Weights of a small encoder-decoder audio transcriber.
Model: 6.56M parameters, waveform 16khz input, encoder arch conformer, encoder norm layernorm, encoder activation star_relu, encoder layers 14, encoder width 128, decoder width 128, decoder layers 10, decoder norm rmsnorm, decoder activation quick_gelu.
Rows from block 7 of the audio encoder, named by matrix and row number. Each number is 128 + 24 x the weight over its row's rms, rounded and kept within 0 to 255. All counts start at 0. After the name is the row's rms in percent of the matrix's.
# pw1: conv module expand (GLU, value and gate stacked) (encoder.blocks.7.conv.pw1.weight, 256x128), inputs 0-127
pw1.162 098 [ 80 127 110  96 117 153 138 102  85 136 115 150 148 118 125  96 118 104  97 121 120 106  98 126 100 117 133 113 119 140 141 123 106  95 110 145 161 114 166 136 113 150 122 131 107 154 142 118 110 120 128 117 137 127  99 121 114 144 144 157  93 169 135  93 152 157 120 104 126 138 109 168  98 172 132  94 133 123 115 163 139  70  84  86 112  88 114 119 115 113 113 183 170 121  99 117  72  88 108 141 157 132 105  96  94 127 133 125 104 160 104 165 149 174 141  99 153 106 161 139 150 146 129  98 127 133 140 136]
pw1.163 113 [149 119  83 142 138 139 142 147 105 159 131 145 183 126 137 143 173 157 146 146 144 167 139 156 125 110 132 168 117 156 147  90 141  95 124 120 140 100 145 100 172 124 109  73 131  97 122 104  97 138 152 108 115 131 146 113 135 126 120 181 133 122  75 111 154 162 132 137 103 111 132 101 133 165 134 148 147 139 110 113 162 100 163 134 155 100 137 106  86 164 175 118 133 128  91 156 113 157 144 159 124 126  92 152 130 156  72 129 121 117 125  95  99 136 127 131 137  98 140 135 127 122  99 123 121 116  97  82]
pw1.164 104 [143 135 128 159 135 114 121 133  87 128 107 116 101 101 126 162 148 160 112 120 139 158 113 132 171  99 149 107 104 135 117 143 146 142 125 169 142 141 130  88 156 146 144 163 166 139 108 153 102 119 167 142 126 100 146 147 131 158 113 117 119 118 139 194 119 162 162 165 100 141 114 144 103 152  91 120  52 136 132 145 110 154 124 134 125 113 143 133 178  94 124 121 123  90 132 181 141 130 102 122 111 134 127 161  86 105  69 117 103 124 129 106  71  92 134  96 141 128 155 116 143 151 128 132 124 132 124 109]
pw1.165 104 [122 130 158 140 166 142 106  99 126 117 120 143 106  93 146 128 119 158 125 145 125  94 180  98 122 109 132 170 145 104 129 123 106 124 157 134 126 114 119 140 165 137  99 132 129 165 150 145 123 112 159 130 135 116 125 149 162 134  96 124 194 121 151 105 159 183  84 113 166 129 115 104 137 103 120 115 121 139 116 151 125 137 161 112  95 150 127 168 147 100 127 135 140 142 159 100 130 117 151  93 108 116 105 114 123 120  60 117 126 159 119 144 119  80 157 125 136 163 174  87  67 146 133 172 132 116 146 147]
pw1.166 103 [138 135 140 137 178 119 148 131 117 132 115 117 106  96 169 127 130 167 135 106  94 107 172 146 101 146 102 123 145 134 100 121 160 127 143 145 156 133 157 163 126 130 142 110  78 108 155 141 118 106 139 133 137 130 153 116  77 117 127 140 134 168 119 143 132 139 119 179 133 132 105 108 154 148 126  94 126 164 111  62  90 131 143 133 163 136 184 123 161 127 108 121 113 143 110 104 127 145 133 124 141 140 129  98 135 164 109 152 142 157 152 140 127  83 124 177 109 131 155 141 141 143 119 111 131  65 123 201]
pw1.167 107 [127 132 121 154 128 162 152  90 119 113 147 122 115  99  91 143 149 138 117 104 129 135  81 121 145 118 124 155 127 132 119 158 150 152 124 112 157 127 106 120 101  93 118 133 140 135  75 134 141 118  64 115 166 117 142 174 123 173 134 126 141 144  94 117 131 140 107 153 111 135  84 168 101 141 133 148 118  65 151 134 139 151 125  86 141 144  94 148 149 162 143 120 100  73 102 127 100 124 118 112 147 144 161 147 140 110  61 125 105 130 109 119 137 154 138 134 125 141 112 133 129 174 143 137 128 131  69  76]
pw1.168 103 [133 164 135 109 120 135 156 163 153 152 112 125 153  88 135 141 114 106 124 125 133 128 123 174 138 127 130 141 130 160 111  61 109  96 143 149 161  86  99 129 142 170 150 147 145 133 118 141 148 135 140 149 111 131 130 105 167 137 112 149 136 143 163 112  89 108 185 128 154 138 117 163 120 158 148  67 119 155 136 104 109 118 111  77 150 126 126 146 142 148 147  70 119 139 111 116 155  80 127 151 166  89 143 124  78 135 146 107 113 136 101 135  87 130 101 142 162 125 136 119 148 165 134 152 164 136 119 135]
pw1.169 104 [125 108 134 112 158 170 152 146 139 107 170 111 158  96 151 130 157 138 148 170 117 130 161 162 143 125 136 130 110 140 143 111  96 156 123 136  85 112 125 110 133  90 138 146 115  90 139 127 137 112 116 153 146 121 150  69 136 146 123 128 200 161 137  93  91 171  62 129 124 159 116 119 145 147 138 167 119 135 118 123 141 114 141 124 118 163 105 146 145 111 130  73 101 145 110 164 172 126 128  94 115 135 127 118 175 148 116 101 142 150 167  98 122  99 164 133 121 115 120 115 158 132 146  94 148 126 120 143]
pw1.170 103 [143 156 126 135 114 135  97 116 113 142  78 120  76 158 131 166  96 143 145  99 128  99 137 109 118 157 143 140 103 121  66 140 145  91 125 140  93 121 127 139 120 151 144 113  75 101 131 178  86  90 104 123 143 121  67 106 126  89 111 143 127 105 106 115 149 111 122 127 142 133 127 195 136 101 140 183 121 123  98 122 112 144 111 123 101 174 149 130 120  96 150 155 172  91 119 135 141 144 141 155 140 166 148 101 154 153 143 113 127 151 112 119 139 125 152 151 135 129 109 128 130  95 144 127 140  89 127 139]
pw1.171 097 [138 131 115 113 101 151 155 100 109 118 102 111 145 125 154 123 123  73 148 145  93 110 184 116  85 102 118 107 180 103 139  96  92 154 129  78 124  95 120 105 114 133 136 159 192 128 146 147 142 116 107 122 108 152 100 124 116 136  80 106  97 134 130 116 130 179 133 123 165 113 111  86 131 153 145 159 129 104 108 137 117 180 120 132 123 122 105 154  98 126 108 131 103 146 120 178 162 121 166  98 124 123 107 158  95 143 136 109 121 106 149 113 170 143 164 110 158 129 130 135 107 132 125 135  96 142 151 115]
pw1.172 095 [122 114 133 103 103 122 117 119  82 157 114 116 105  57 118 128 124 152 123 127 183  56 145 159 123 111  95 124 174 153 144 118 150 144 163  92 155  96 120 126  91 112 144 125 134 138 102 117 180 137  96 119  83 108  94  93 125 115 110 137  92 125 134 124 123 144 167 136 142 116 129 125  99 138 104  75 151 145 111 138 127 105  94 134 132 117 150 122 152 112  96 111  74 111  98  81  99 135 103 145 130 126 119 133 135  90  85 140 116  96 126  99 136 147 131 146 101 115 148 131 127 121 141 103 132 130 140 156]
pw1.173 107 [151 152 161 120 138 118 104 132 116 120 141 115 108 146 143 104 177 159  97 151 133 106 105  92  96 149 133  98 147 112 126  86 142 100 152 241 101 152 129 128 137 146 110 141 117  94 126 128 145 117  74 114 141 133 119 160 131 123  83  97 154 137 141 135 119 117 128 114  96 122 123 118 103 130 103 155 138 121 125 112 116 152 117 112 183 134 132 122 132 134 157 138 116 115 125  94 160 110  96  71 174 114 114 135 136 150 139 119 126 135 126 165 119 178 128 115 167 128 141 128 122 153 168 164 146 145 140 145]
pw1.174 106 [115 148 138 104 139 108 104  88 124 109 154  97 140 141 107 141 145 113 140  78 108 104 119 156 103 131 121 154 102 152 129 163  83 121 104 103 156 113 121 130 115 133 148 139 168 132 111 196 117 122 119 143 103 155 100 157 133 109 126 110 126 155 105 115 133 183 127 144 170 121 144 127 108 160  94 179 154 108 111 162 174 142  87 161 109 111 151  95 106 171 151 136 172  95 124 103 157 119 165 162 135 136 106 106 142 119 134 128 141 143 138 156 114 157 119 137  90 138 150 123 177 121 130  95 104 114 141 119]
pw1.175 092 [158 134 120 124 117 103 153 154 115 182 123 140 138  63 122 105 150 105 155 152 149 125 166 153 135 129 133 147 130 100 157 114 142 137 118 101 162 113 149 157  77 146 131 104 121 146 138 137  99 101 122 113 137 103 113  95  75 130 139 146 127 119 116 176 146  99 128 114  98 147 122 123 107 109 129 129 146 132  86 142  96 103  85 141  94 152 118 174 138 115 110 147 126 146 147 147  86 120 108 112 186 115 187 156 114 162 131 100 113 144 142  94 133 198 133 110 107 157 107 112 109 139 116 127 131 141 121 113]
pw1.176 121 [ 97 161 108 141 145  91  50 119  96 103  91  99 151 106 134 147 122 128  99 132 148 162 102 148 135 135 128 156 118 108 138 118 137 158 127 173 122 146 126 160 124 111 136 123 115 137 102  92 121 104 126 156  99 152 103 158 124 139 133 172 111 115 160 106  93 125  97 162  90 140 106 138  90 155 144 147 158 124 117 135 130 126 138 157 163 142 166 193 127  93 142 114 152 148 174 145 116 120 126 141 117  97 128  78 126 129 102 169 109 110 150 128 155 122 117 127 105 156 100 121 122 105 121 151 161 130 148  82]
pw1.177 116 [108 154 131 146 158 116 122 186 138 121 123 149 127 173 129 138 170 107 169 135 180 126 157 116 129 188 105 130 135 151 126 150 127 101 105 155 137 127 106 100 150 145 104 136 117 157 158 158  94  84 138 123 103 136 162 153 119 162 120 138 119 126 161 169 134 116 142 159  98 132  98  84 156  88 116 104 126 137 161 117 142 169 100 101 111 113 131 128 137 129 164 115 120 129 129 116 100 143 122 109 110 136 127 147 140 107 169 122 129 165 173 142 128 140 158 175 112 154 135 105 108 147  94 103  90 163 168 141]
pw1.178 102 [156 172 113 115 141 161 120 117 191 103 122  87 148  74 134 166 133 144 117 131 124 148  99 129 113 129 140 102 117 122 108 110 139 154 142 141 155 129 167 151 116 101 148 125 131  93 116 144 114 120  96 120 163 155  96 166 118 150 133 101 165  99 103 120 133 133 114  83 101 111 175 107 123 107  87 112 126 105 158  63 104 110 132 109 141 165  81 124 149 129  93 107 104 130  72 124 123 111 132  79 145 166 169 127 134 108 124 126 107 136 118 113 119 124 115 151 163 110 159 111 148 140 114 148 138 132 134 139]
pw1.179 097 [125 137 125 152 123 149 133  86 148 160 146 107  99 193  91 180 114  87  94  90  99 131 142 122 116 118 178 153 104 115 153 100 104 107 133  98 114  80 164 123 115 141 130 147 124 118 136 102 141 133 134  94 110 145  89 145 119 112 128 165 130 112  79 143 137  83 148 147 119 153 146 128 120 145 148 137 145 134 109 120 123 141 117 131 116 130 185 168 128 150 111 162 120 110 160 169 155 124 153 102 128 123 127 112 114 140 133 117 137  90 123 118 161 121 169 129 110 159  85 123 155 131 123 159  81 150 172 124]
pw1.180 112 [120 129 127  84 138 133 127  95 119 132 160 123 122 130 120 131 110 143 116 156 151 110 151  95 132 144 136 128  73 153 110 127 162 137 117 128 140 102 132 131 125 163  98 164 117 169 149 132 113 102 112 135 119 134 159 137 126 191 124 148 187 155 102 158 120 109 159 110 161  96 118 158 108 125 150  87 126 112 117 113 183 134 121 115 110 155  96  84 158 153 139 144 114 148 108 133 124  79 153 141 143 133 144 152 131 157 194  96  86 115 168 143 111 173 129 135 163 151 134 129  82 134 146 133 137 116  91 131]
pw1.181 102 [106 136 154 122 127 116 152 129 121 118 162 153 146 151 161 132 155 146 143 131 182 125 168 127 131 159 111  91 108 132 211 124 121 121 115 112 115 145 153 184 176 130 127 142  98 139 131  88 118 169  96 131 124 151 116 105 142 137 135 141  93 137 133 148 130 138 147 130 110 124 120 149 140 126 110 108 140 142 146 162  83 116 102 133 142  92 118 111 161 123 113 164 145 120 162 143 165 156  98 132 145 111 124  80 159  98 134  91 126 146 157  91 140 147  92 145 154 169 136  96 118 174 102 144 140 133  99 164]
pw1.182 105 [134 134  84 134 169 147 156 103 101 134 110 151 169  92 152 166 141 148 129 110 177 141 120 118 116 130  82 139 121 145 145 126 127 150 143 133 141 134 130 152 192 134  95 123 159 126 126 154  98  99 106 111  95 122 119 164 147  93 104 140 122 136 146 158  94 121 123 131 109 154 125 151 106 117  94 146 153 130 131 111 138 151 111 167 108 150 160 172 121  92 119 211 142 127  99 161 115 128 143 141 152 119 103 105  88 150 116 105 114 132 130 107 155 144 139 136 144 176  77 123 132 152 118 108 112 166 124 112]
pw1.183 103 [ 97 170 143 146 107 132 111 105 141 163 167 127 124 142 117 149 119 118 142  92 111 156  66 143 131 136 139 104 132 130 103 126 141 101 144  96 156  86 190 103 128 134 131 109 144  85 125  83 101 167 136 143 171 100 115 133  72  86 101  97 138 146 132 145 151 161 178 119 141 125  96 157  89 137 132 136 132  94 147 126 159 122 120 137 128 121 113 134  85 153 105 159 136  82 137 131 161 178 155 120 125 125 141 112 141 152  91 107 147 115  99 145 160 150 121 108 116 147 125 128  98 135 122 120 141 153 120 108]
pw1.184 103 [145 120 143 132 106 139 105 150 148 125 132 146 122  89 168 140 108 116 134 111 129 129 118 154 144 106 101  93 209 110  95 138 132 117 133 124  89  91 125 142 106 114 158  82 124 103 105 165 131 115 113 132 148 100 111 107 124 145 111 138 122 133  98 174 134 103 133 130 133 121 109 123 157 138 136 129  96 125 151 144 126 148 103 123 142  87 169  86 118  91 133 148 117 165  87 123  67 124 193 145 127 176 166 132 139 136 109 102 176 137 145 149 134 150 144 155 117 103 119 108 151 151 105 163 105 143 139  92]
pw1.185 107 [ 98 128 136 112 123 122 127 131 129 124 150  94 116 156 157 125 157 107 145 153 134 109 143 165 138 157 119 109  37 145 116 125 140 107 124 125 178 101 131 145 100  73 182 126 132 135 149 147 161 148 179  92 189 108 163  85 106 110 139 103 131  99 104 135 166 173 122 121 142 158 141 132 133 106 151 167 116 114 135 123 136 143 108 103 135 159 127 147 165 117 150 164 101 126 121 162 143 123 108 117 130 121 117 160 118 152 136 160 142 120 133 144  99 177 129 152 149 118 129 123 143 124 125 148  94 154 114 111]
pw1.186 097 [114 118 150 148 108  96  89 166 107 139  94 192 117 139 115 109 156 128 113  98 157 103 145 155 113 138 122 116 102 157 100 101 163 155 102  76 127 114 114 133 156 125 115 126 116 139 141 115 135 108  83 140 142 109 140 135 120 167 152 111  95 120 132 175 105 121 107 129 130 136 105 116 124 145 130 112 157 125 140 155  80 126 161 121 145  61 119 142 128 150 138 125 124 159 128 121 162 154 117 144 156  70 148 156 130 144 124  83 139 115 162 147  85 134 114 108 113 155 133 137  77 108 128 110 105 114  70 108]
pw1.187 116 [155 104 109 154 146 124 144 111 100 121 156 119 132 175 137 127 128 135 121 123  86 142 130 158 126 178 113 141  90 152 136 139 125 126 130  94 162 115 100  85  95 124 105 119 139 143 124 105 117 142 136 151 189  98 146 107 153 119 133  97 150  94 157 132 146 175 108  98 164 127  92 156 152 129 142 148 142 117 147  69 147 103 137  93 166 171 136 127 101 150 153 191 168 122 107 124 138 104 101 138 126 100 126 120 135 123 111 120 124 139  93  85 100 139 104 145 182 131 122 117 109 163 121 113 141 151 128 105]
pw1.188 114 [113 134 111  94 126 117 149 125 134 129 146 185 197 117 135  86  92  99 174 118 140 142  97  98 127 154 122 101 174 139  93 149 138 120 148 142  96 114 148 135 131 138 154 138 188 125 107  90  92 120  83 113 155 115 170  94 136 151 135 116 142 125 120 108 149 147 124 176 116 170 111 134 141 134 118 178 157 152 108 181 126 118 122 131 116 157  87 115 121 128 121 132 139 103  92 152 104 124 143 122  98 149 163 153 133 110 135 138 140 100 134 133 144 119  84 116 135  96 158  86 126 146 127 131 137 140 141 102]
pw1.189 116 [118 151  97 124 137 126 153 133 152 114 161 139 178 142 136  86 157 139 102 137 119 137 110 158 164 181 154 135 145 161  90 120 139  81 127 121 138 124 110 122 105 127 116 132 107 141 135  84 140 115 118 124 154 177 120 150 132 149 142 143 118  70 118 162 106 128 164 155 143 149 164 116 165 123 153 145 103 138 176 152 100 133 142  80 125 134 137 165  85 132 160 131  89 150 138 155 123 119 100 126 117 165 122 133 109 161 131 126 153 103 143  91 144 121  88 151 119 102 124 131 111 174 108 171 112 160  91 140]
pw1.190 099 [108 156 127 168 144 132 101 150 135 136 109 158 157 171 132 110 123 141 128 101  99 144 100  89 148 190 137 108 141 139 167 123 109 123 176 102 119 165  93 137 158 135 150 143 167 114 127 118 173 146 132 141 114 109 119 145 104 121 123  89 111 109 147 148 109 100 159 132 131 144 149 115 127 169 119  90 106 124 152 148  87  83 107 148 152 122 168 127 115 120 106 149 121  57 115 118 124 166  96 142  90  93 107 118 134  92 105 121 120 101 157 121 149 103 114  99 118 119 143 175 108 141 131  95 155 123 121 136]
pw1.191 109 [110 128 130 104 170 109 145 115 157 139 158 167 181 126 119 118 126 117 127 113 142 133 152 117 164 161 135 144 112 152 166  76 104 157 174 136 125 160 122 116 124 133 126  90 145 174 154 152 138  95 100 146 134 126 103 137 150 170 100 151 106 181 168 132 131  77 128 130 102 169 135  71 119 121 127 122 160 160 149 147 123 100  97 117 128 127 128 111 120 132 127 104 152 132 135  95 120 107 147 158 107 112 139 131 176 123 161 106 132 144 142 177 134  79 154 126 104 127 117 104  90 101 128 137 111 145 126  99]
pw1.192 103 [119 162 154 112 119 148 107 124 158 113 101 111 115  94 141 109 171 154 143 163 124 153 120 150 126 141 150 107 131 129 125 125 117 118 115 168 156  95  84 119 179 174 119 139 114 143 122 150  85 134  92 137 127 131 107  90 105 173 145  77 123 127 185 104 155 139  97  94 124 153 128 158 122 106 142 117 108 140 166 127 135 139  80  93  98 144 127 102 145 125 152 179 108 102 142  96 149 142 134 131 112 125  98  97 154 119 111 130  92 132 188 127  88 141 130 140  95 113 140 104 110  87 142 151 131 125 131 138]
pw1.193 120 [ 98 104 133 140 139 146 133 120 102 162 129 139 103 136 149 124 138 102 142 128 150 131 169 145 116  70 141 128 132  93 125 100 167 101 112 119 101 103 115 142 133 130 164 149 141 171 106 111 127 102 186 144 127 129 109 150 172 119  58 192 142 147 102  93 120 128 131 126 127  99 146 153 127 109 170 124 130 155 150 151 139 131 129 101 104 116 154 141 111 134 111 145  82 130  98 123 146 142 129 151 133 150 106 147 136 161  94 148 160  85 100 174 131 141 145 100 149 148 130 107 120 133 122 113 110 161 160 189]
pw1.194 103 [119 151  84 110 117 111 129 132 145 118 172 120 120 174 190 133 135 162 120 137 125 116 135 139 142 142 167 143 164 127 151 137 140 146 139  97 106 110 136 132 117 122 161  99 152 123 100 122 151 160 112  73 176 152 160 119 114  76 194 180 137 130 132 157 126 144 103 141 139 136 119  98  59 136 119 125 133 135 109 132 113 152 140 104 152 148 125 129 185 138 146 144  85 126 116 130 144 135 138 111 166 147 145 129 143  94 152 138 135 125 129 151 114 143  69 150 119 156 107 158 141 133 135 108 106 160 133 154]
pw1.195 108 [107 152 136 116 120 137 143 137 148 103 123 101 151 134 139 114 123 114 179 185 115 202 148 156 141  93 112 114 128 119 107 116 128 112 136  93 169 151 167 146 131  96 123 126 150 145  71 129 112 133 128 122 138 144 137  77 132 112 105 160 167 111 135 123 101 132 139 149 119 104  81 118 154 120 135 157 130 119 180 105 177 101 170  77 121 101 110 148 121 160 105 195 138 119 107 128 142 116 128 148 147 102 158 172 144 131 109 115 124 134 136 116 135 133 127 111 140 101 129 148 137 122 150 143  84 150 126 100]
pw1.196 113 [144 165 127 143 160 131  91 138 109 142 133 148 163 164 111 134  89  88 110 134  93 173 137 138 133 120 138 157 148 147 161 183 124  87 132 106 153 185 109 140 149 142 116  98 148 129 138 142 120  81  96 112 123 111 111 152 131  85 129 125 184 103  90 130 137 119 133  97 102 117 154  94 141 128 123 177 123 159 142 111 137 146 113 147 118 146 130 137 164  87 121 143 107 111 136 148 116 173 111 129  92 119 124 150 130 101 106 129 147  94 158 127 133 121  67 160 154 124  87 136 137 161 119 117 163 124 118 132]
pw1.197 099 [135 142 171 110 137 132 152 103 114 125 179 118 145 120  95 115 114 134 148 121 134 112 146 135 134 128  82 107  43 133 145 121 122 136 119 110 117 149 104 144 104 124 141 144 137 136 130 163 111 136 160 115 136 101 150 112 170 164 133 104 135 132 128 166 125 144 131 140 128 155 145  75 133 141  75 148 176 141 149 133 182 144 112 127  94 111 161  73 161  96  68 175 139 122 119 130 143 101 155 136 132 113 148 124 129  88 145 111 119 127 144 132 121 176 102 136 117 135 174 138 127 146  96 153 105 146 114 111]
pw1.198 095 [104 104 161 149 120 139 126 125  93 146 105 164 147  95  89 141 136 157 166 117 140 142 126 120  99 114 133 146  95 108 172 135 108 124 128 149  95 176 117 127 148  81 116 161 127 131 103 122 104 139 161 147  79 119 142 114 116 131 114  82 116 142 134 141 154 134  83 145 149 136 125 137 137 137 163 126 127 163 177 127 154 154 106 117 120 127 118 143 129 186 136 115 163 122 147 175 134 141 137 131 109 104 180 126 117  80 137 145  97 133  78 135 105 114 135 107 132 130 135 158 121 155 122 119 112 152 143  45]
pw1.199 096 [116 101 134 121 125 125 125 151 112 156 139 129 103 123 151 125 104 131 155 166  81 132 142 132 122 103 115  91 166 129 136 129 125 139 161 122  84 113 186  94 167 161 119 124 117 122 117 113 151 115 108 146 126 138 129  85  82 128 163 153 148 139 119 118 132 143 110 153  94 113 127  83 113 101 115 134 139  88 113 103  97 132 134 144 110 143  97 101 164 115 131 169 119 132 132 151 138 123 135  91 132 135 164  67 107 120 105 135 128 158  62 173  98 110 140 104 140 103 139 106  98 154 151 167 142  67 120 111]
pw1.200 104 [ 99 128 130 113 122  91  95  99 115 110  85 137 122 129 161 106 101 122 138 125 124 118 114  98 167 119  73 128 108 129 146 125 138 135  88 188 109 136 160 125 188 174 119 102 152  96 138 145 143 109 143 138 110 101 133 133 170 116 142 149  92 135 114 117 123 161 146 130 137 105  74 139  85 100 141 163 106 138 158 112 155 126  96 115 149 131 133 137 123 134 131 113 146 121 129 175 149 159 182 144 124 122 106 108 188 135 130 127 140 106 168 151 135 114 150  99 154 145 129 165 140 151 123  99 173 103 125 143]
pw1.201 114 [108 166  58 155 180 128 137 129 134  92 105  91 127 109 146 128 144 129 116  62 103 148 168 128 137 126 101 119  88 146 131  84 141 128  94 135 128 124 151 104  91 125 110  84 154 113 143 121 107 122 130  85 122 197 148 106 134 104  89 135 115 100 128 128 147 134 128 170 134 143 149 145 144 147 118 161 101  86 139 112 147 106 151  99 110 103 132 138 141 162 134  79 146 147 144 100 120 127 137 129 134 140 144  90 146 142 101 146 101 128 171 161 143 115 132 147 108 142 133 143 150 139 107  88 107 127 131 111]
pw1.202 094 [115 112 110 118 122 143  91 103 125 137 113 147 121 111 109 152 105 124 141 148 143 181 105 135 119 168  95 111 184 135 145 139 127 130 164 114 122 109 138 132 117 100 134 125 135 123 129  63 146  98 158 112 113 155 142 158 140 132 121 146 140 110 143 133 110 130 146 151 146 117  53 117  91 141 152 174 136 141 165  90 145 134  79  89 155  90 118  85 169 121 120 114 139  99 157  97 146 135 171 156 100 126 129 160 142 129 148 152 123 113 111 144 137 128 126 112 126  59 140  76 131 157 129 140 137 114 108 130]
pw1.203 120 [176 155 141 127 146 104 104 128 149 154 139 119 131 135 163 175 137 149 103 154 116 130 141 119 147 153 144 185 105 149 126  95 139 137 143 139 110 145 181 133 106 124 132 143 110 139 135 123 124 128 112 138 113 137 114 183 178 110 101 144 157 110 133 121 150 147 150 130 115 115 109 171 143 108 115 126  99 102 114 103  91 121 144 131 193 123 133 129 182 140 130 100 126  91 145 108 112 105 118 154 148 117 218  62 138 138 121 125 141 128 145 168 140 115  93 123  98 111 154 116 110 124 115 128 159 137 111 120]
pw1.204 127 [162 145  94 135 156 172 125 105 112 135 110 121 124 127 149 120 135 146  98 109 118 134 125 127 163 129 141 125 109 105 105 181 145  77 123 114 165 169 105 130 145 126 108 188 120 161 124 142 103 148  95 126 122  76  98 130 136 161 100 157 111 105 146 101 172  98 140 114 169 137 112 160 133 133  98 127 113 136 146 109 120 168 125  79 138 130 155 106 148 161 153 150 122 127 116  95 157 150 131 141 136 120 119 142 176 163 144 155 131 137 133 172 170 154 140 153 158 162 140  96 104 148 143 140 146 131  82 114]
pw1.205 109 [143 145 136 124 108 132 134 128 128 123 138  98 115 156 145 116 112 165 143 103 107 113 137 140 104 136 135 109 151 119  89  97 133 188 127 103 123 119 129 174 114 138 153 126 130 109 106 123 112 118 109 123 136 144 110 120 146 115  93 141 105  97 134 144 159 133 149 178 138  67 129 129 122 105 159 144 117  89 127 189 123 148 175 145 108 170 139  94 153 107 128 132 144 147 122 166 116 110  90 127 155 128 112 148 122 173 159 125 162 114 150 147 102 157 152 116 142  71 130 152 109 128 157  53  77 128 152 114]
pw1.206 108 [ 68 117 116  67 139 148 122 156 184 149  98 107 109 148 140 128 164 117 162 134 127 114 135 158 130 148  93 148 102 131 123 142 103  89  72 108 111 124 124 101 133 153 135 142 170 151 134 146 100 149 153 109 115 104  87 134 138 110 144 101 174 123 106 119 126 122 107 134 135 129 133 148 166 116 170 103 159 131 122 113 156 129 118 126 100  65 137 146 150 131 113 136 177 163 140 131  97 109 123 128 101 121 108 161 133 149 127 116 148 118 158 153 147 154 132 159 151 133 174 102 110 146 133  85 122 164 110 155]
pw1.207 114 [107 116 124 141 122 123 132 104 132 166 144 114 120 112 135 134 119 163 157 117 105 110 110 121 136 115 136 167 113 120  84 152 144 156 139  97 170 109 118 157 167 154 122  64 135 148 181 170 125 128 118  85 144 135 133 138  90 115 116 149 129 140 162 115 105  92 121 178 134 136 141  93 145 137 146 144  80 174 124 127 117 111 152 169 121 113 149 129 167 159 108 101 159 145 103  95  77 151 137 150 159  97 166 155 131 126  97 126 132 165 128 100 124 152  95 109 118  93 120 132 147 161 119  98 115 137 146 104]
pw1.208 106 [103  90 114 129 123 132 110 124 155 138 170 143 133 114  82 100 174 121 147  99  90 135  76 132 130 142 175 100 124 125  92 147 132 108 136 110 124 165 148 134 118 143 147 139 149 120 167 152 180 127 160 128 136 138  79 111 128 185 119 152 144 118 114 159 111 144 109 145 123 115 187 172 115 134  93 149 129 100 117 156 134 126 143 168 136 144 170 126 149 130  80 155 157 141 116 117 117 137 110 121 119  91 150 141 113 112 126 118  99  79 157 119 115 141 129  91  94 129 136 158 138 177 140 101 106 109 134 127]
pw1.209 107 [115 145 113  76 129 153 123 113 135 134 192 128 179 115 130 116 125 113 153 137 168 126 115 163  94 149 140 143 133 118  78 135 149  89 114 148 134  92 117 149 150 144 120 152 100 126 151 114 106 103 126 119 169 153  96 132 117 138  96 145 189 123 124  83 132 120 107 122 167 148 115 137 162 125 139 110 149 106 129 149 140 141 136 163 105 107 164  95 116 155 106 171 137 154 104 120 106 131 145 115 166 156 112 120 146 141 165 127 101  87 123 140 102 158  83 138 167 153 108 158  99 113 127 110 153 116 148  88]
pw1.210 107 [114 158  90 138 151 162  80 116 122 143 111 108 136 165 108 138 151 152  88 144 138 132 119 143 119 170 106 141 170 151 122 115 164 146 160 144 146 119 145 107 127  88 105 151  94 101 125 126 102  98 141 134 127 132 112 147 119 105  93 163 136 147 131 140 131 190 119 142 167 107 134 148 104 141 117 154 146 141 140 138 155 112 139 130 146 150 173  92 159 126  89 105 136 119  35 184 117 103 117 117 133 129 122 123 166 113 138 141 132 179 147 129 158 116 157 138 128 104 128  93 140 112 141 101 142 134 120 103]
pw1.211 112 [136  61 119 160 120 129 134 196 150 108 132  92 139 125  87 172 102 146 150 131 143 136 143 130 110 111 186 157 131 131 140 122 137 106 158 122 138 137 182 139 130 154 123 112 140 129  96 143 132  93 138 121 120  95  52 130 133 143 121 139 139  77 144 126  97 138 151 112 157 131 169 115 167 116 137 117 151  97 103 172 112 123 148 138 148 130 134 135 142 142 160 104 101 118 149 103 125 110  98 162 137  76 125 114 123 148 129 149 159 146 128 162 159 105 153 104 159 159 109 140 164 136 108 131 115 129 142 141]
pw1.212 110 [127 144 143  82  93 174 152 146 173 125 165 129 123 112 139 139 116 103 157 138 215 104 156 114 119 103  92  86 130 140 148 127  90 146  98 150 130 106 132 108 178 115 133 125 129 121 159 168 116 107 122 122 138 153 105 135 156 108 110 125 124 117 152 161 110 112 172 123 120 169 133 117 139 125 141 139 103 153 150 154 178 137  92 155 129 161 115 145 123 114 162 138 155 173 131 135 158 157 109 123 135 125 151 150 140 136  90 166 113 165 107 106 110  87 109 145 140 155 158 118 121 119 123 123 129 166 121 150]
pw1.213 109 [138 125 175 120 127 147 158 134  98 142 147 166 190 127 133 148 125 111 106  79 152 145  89 161 135 139 110 144 108 152 125 153 127 141 141  95 153 132  82 161 115 110 127 144 134 130 163 149 127 111 113 195 165 177 125 126 141 119 127 131 146 116 115 202 109 125 173 118 108 104 144 143 141 150  93 132 159 105 132 123  92 119  86 125 133 107 152 163 119 143 151 144  97 111  70 145 156 111 117 143 125 130 135  88  94 113  92 107 112 112 129 126 144  96 107 110 117 152 146 118 100 151 118 134 109 145 118 136]
pw1.214 101 [102 142 212 114 137 135 121 146 135 118 123 110 125 171 139 143 109 129 165 179 126 132 113  93 114 135 113 103  92 105 146 111 125  95 148 161 120  89 149 104 117 168  88 127 112 136 150 155 126 103 123  88 104 116 147 175 133 160 153 141  92 148  75 123 119 133  97 126 118 132 109 137 171 120 121 148 109 119 119  98 102 105 106 140 118 130 125 141 121 139 146 142 130 135 112 149 105 120 137 137 109  96 125 168 131 112 141 107 143  99  98 121 115  84 138 128 154 154  77 141 136 148 113 148 119 184  89 185]
pw1.215 124 [119 132 152  99 142 154 190 159 140 135 133 164 147 122 162 151 109 139 146  82 156 162 158 112 103 108 104 114 104 111 142 169 130 132 143 106 149 108 137 148 118 111 140 124  85 101 112 144 132 123 131 136 158 183 133  98 135 137 129 110 101 110 128 135 184 130 124 108  93 148 118 117 139 109 114 133 159 100  83 167 110 107 146 122 123 134 157 116  90 171 144 156 111 126  93 145 147 158 110 118 110  78 102 141 121 114 135 116 140  88 123 171 140 109 131 109 159 143 159 122 111 134 162 157 102 162 171 176]